A small encoder-decoder image transcriber, trained from scratch: 73750 training examples, 4.1 epochs.
Rows from block 3 of the text decoder, named by matrix and row number. Each number is 500 + 50 x the weight over its row's rms, rounded and kept within 0 to 999. All counts start at 0. Numbers have three digits each. After the name is the row's rms in percent of the matrix's.
# proj: attention output (decoder.blocks.3.attn.proj.weight, 192x192), inputs 96-191
proj.64 092:424554461533500490467419451445496555441545503588467473484418516542481600521515536440525489551503490532468424647503521548513492455550524502462499485592570412532453462464427507406535475401571471624494495569599587481539493409465547546468544442561599591523474562514665487472535436469541578500
proj.65 088:514570522417485521491528498495357565449474512550458529503475501569537487556467546497559456565459393460386391513541461490467574593508514574526513431498423380509554514536449471478473491522408532530518603533582507526526468499498422458514518507490537489552450503501447459493566466557540486426
proj.66 101:502437577455539447556472525482553544502492548625437535527474520485574477484506493539499532437558482560420499542501533528500473556453460496501424431583413485472493470502560510459608531469468588524468530548547390431501411576583452487508559482506486445534474414522515438511481585486532474486
proj.67 109:500525466470471478548549504576425567512477491377518564598533474578509472448440455517410494569460545511500522640530479439515501493483515500401523482491477497530458435507434446502558490495525604549465406538388437488531391586489569492509609566551482459462621556446488523554410500515490543589
proj.68 097:472464536505534514570498445491481600515502501477595534555524504534498518494471519485537505618494469485443470412583502589433474528389518434542562517490438374553545459524457540462580551412483563463521565520517474535484437414515521561417529534465483473517452451558535556463522556532581444533
proj.69 103:470549552467605513531647533506476472532440472581494528475527482462383561477492500530477502421446566521532538428464489424450488470534423468456509464472464621510556536509566519526525586551432500399509456554494459518548533540469425491570496486488453523554576554477524545485421567538486594456
proj.70 096:536558507394457455428511527495478406460502516443573483489506466448546457523506559493403480491482502500499455405551395503417411441388522522567577462477480501439585466538457493469444600492533549555586588445493503511492524463549467503510510560496524536516462440443500558488456473562410499501
proj.71 100:495513459541494546524475534506491460412469489471526516459517532538485455475562473508588455535382408501416520545478463623590496506462462534533462586549447455430610538499579553397413514413490515447590510467453515526572502509527542527481559493571515435530529576463517493474527546470522554511
proj.72 095:518501545590516570550497524512442526466504449489498533447471459451475607545466433581483513521523442425467585514427506508503478560474427454417453468456490469449456489516450532459470475595488452473516394519567549481479499548588484556534482407490552496482590638450452509510545488473422510501
proj.73 092:568511535493570521501580483488386515515503491514539499549456496510526559462444600492545496505573412400497628462555531497479489599486518443516453494622443477557433423500439474465468512450580505574476578492510532458514499414505438398619513520613514503498465477590509490522472504594548490461
proj.74 100:502412564392563460519522485485519453572469570475486452533439433588506447447589525551505605501455470477413566425473470527470487548513537533596550410512446503508481457373511549540526531486466451435474516466579446474464339508555482517471575529508505522435435523462508524429579501537618516555
proj.75 104:469519494515494514406531526506516495512511483457448554474425472501530419438519394515529435496510608535498500535447490463467481504523445493539445589422563510579524447455512563519547480575522547489509502495492523615449515480497509517508480522399539449534430458606428532446513514506529641545
proj.76 088:460474523479444507434483489471591479540403446487514537427421419625481443543620481515456583465430447498482567486440456582546525438465498516471463504517477538510596516583545509491494487445446498423622541572528411510553507570520530479557521436533490561435456502539510493539561457420520473457
proj.77 099:478565550548503534444539628491488588556440482453387459540511475549486512483540447491557434507554562534489467404484496493562481499499421504488402529470464482472480584507524488478421508423506427465514494643501537421563550523546382503556553452498516511568394506484505416353561448566554476464
proj.78 105:494441509472528499464522424462481579486517469534441558444524548507471458535507454486474494541471422423482539460526513605464575490474348491466516471512476451377543474586405520527510525502511566547401549437467489509550380520506616489491545476533487384550514495535561457508585519531501461450
proj.79 104:534508581487572587527516466424409517420499470470580501505483432449508553470492412514528478476458536481500556524463595476499554503513518460477550575499633480478564452507495500528523411537561437570399390492490521509543533512486569499527506541497461503468570494486622502531476529588544555563
proj.80 111:575474560504468513446531550432488456553474502575440459514565442434496534487432438529476533469530443549488429501485405515544472500502569464451463462468452480489538528453536448470472467383401537397548405495476506518559436504539520558493486570500507550591429521469517579461510439380529501408
proj.81 103:512457643450454476566523522396511571502488478525489545540484395494516443430474457396599515550436528509421484534502459416574595578467472451532496493511610462513447549558451469495511472491492517488527475479505529569410513509470528414439516457408542455515502487364473506502529435497503479561
proj.82 101:596518474466577458538472574473430473511526489495489468474587486428481527500512507549522505493410552498564446467504427523541472442526506476503501453542600494494556593492415463517608473496463498462576505496521490488462529517516607560464493547530457628452602422528546419561535485477512535487
proj.83 109:554423375544508559466414475558499585424592611445483411461606455448475482476539492555406520522503482462454493566542540514389537575545506567467553428574482517547558477425500519550513499507637478409402483463515580475444449509516535474577431468478472547526559447527458468540544490423459541485
proj.84 102:526561474481566566548474509423449606526490484462520497550447532479460548453534451491505507488497575516549452463586515576463474505495516417530416463442587390463444486449539528459437496492588566491496509466523547577423457539540503529584404535606516532522477487564512558543534511506459484401
proj.85 101:446512517508434458474500490521594470536366453521465566460473454480492436478552466443529557531490546496547470501460480439486545407520492467498575515491536553499568479376492572527514496472578566409536494476518533397430564442470513566456449513471477433525452526485549378532449563530498496607
proj.86 096:468480492467577530430533529545490510554504545534495447534460602587568464505506486494530573507499503486424432517522589551553554597436436496544377448535559437604464530452458450495411624533444506552559544560592482531541442522518561473537472527499557496559470464531429487494425449525564520476
proj.87 097:621515527507465458580494464553524592560440452508490529490500622478524496491452462581547523574538502519519452422440416479513393527410443510495507437436499434525456522572463485380568474560467551546440554562540494404537520619438480557398490491594472527550528489515548438575507470568434525523
proj.88 099:533415436516437408507475437483542521484499525555509468577425516581508506496436579425485516503589496550512462525420527449482558470439453562479422552495544525447537504530512531480493502461470463485497553500559437471512552512571395454572568589469537442528576414566541509569468435602503477524
proj.89 102:533464531442533503481458416521508416399466565566447457554477527523458488511481461466404422437458451577468429464556444472508596448511451516474489348500492536549556478554556395499482537591413445505477523552435467493462499472529521420592445544535455542541521423440460382522423489489535453479
proj.90 090:494525457552552456552457464515489527447501536389548539499497503604428507498432586478456552497486468471475514510541540514501534580591565534479496554499447562514452429525524501519498558498581523500500548500412452538474578526401383434502595494435601540593514487512478535566417435502535543571
proj.91 100:513606568464434544460547486469475499542503503577378489535467557563550534394583527491541513508567434463550615465448570434529620508521454515512510535473445469533570480604488479559451364518445493522467461543491448502530548498564487559442517476524522469532530511525516570430387532491520496473
proj.92 099:494496475626423507504473453484514600531495565444507423474473496474645552519556596578513506521449489502372515525538533529522452497550542555574521484607478543477498552566495459445456570529479563438556482556461452444450448488476472573556518611503477449542442527456405428518506488562568510496
proj.93 107:388549581430502591472408517380397467521468525515469519508504504571560474499406471410539470418493464475491451425538577539422457532503455461381461447490501497492511611510535545382449489610524465457466505524446514456356469565570511432553567532505542531509497525546489430544466543534456540495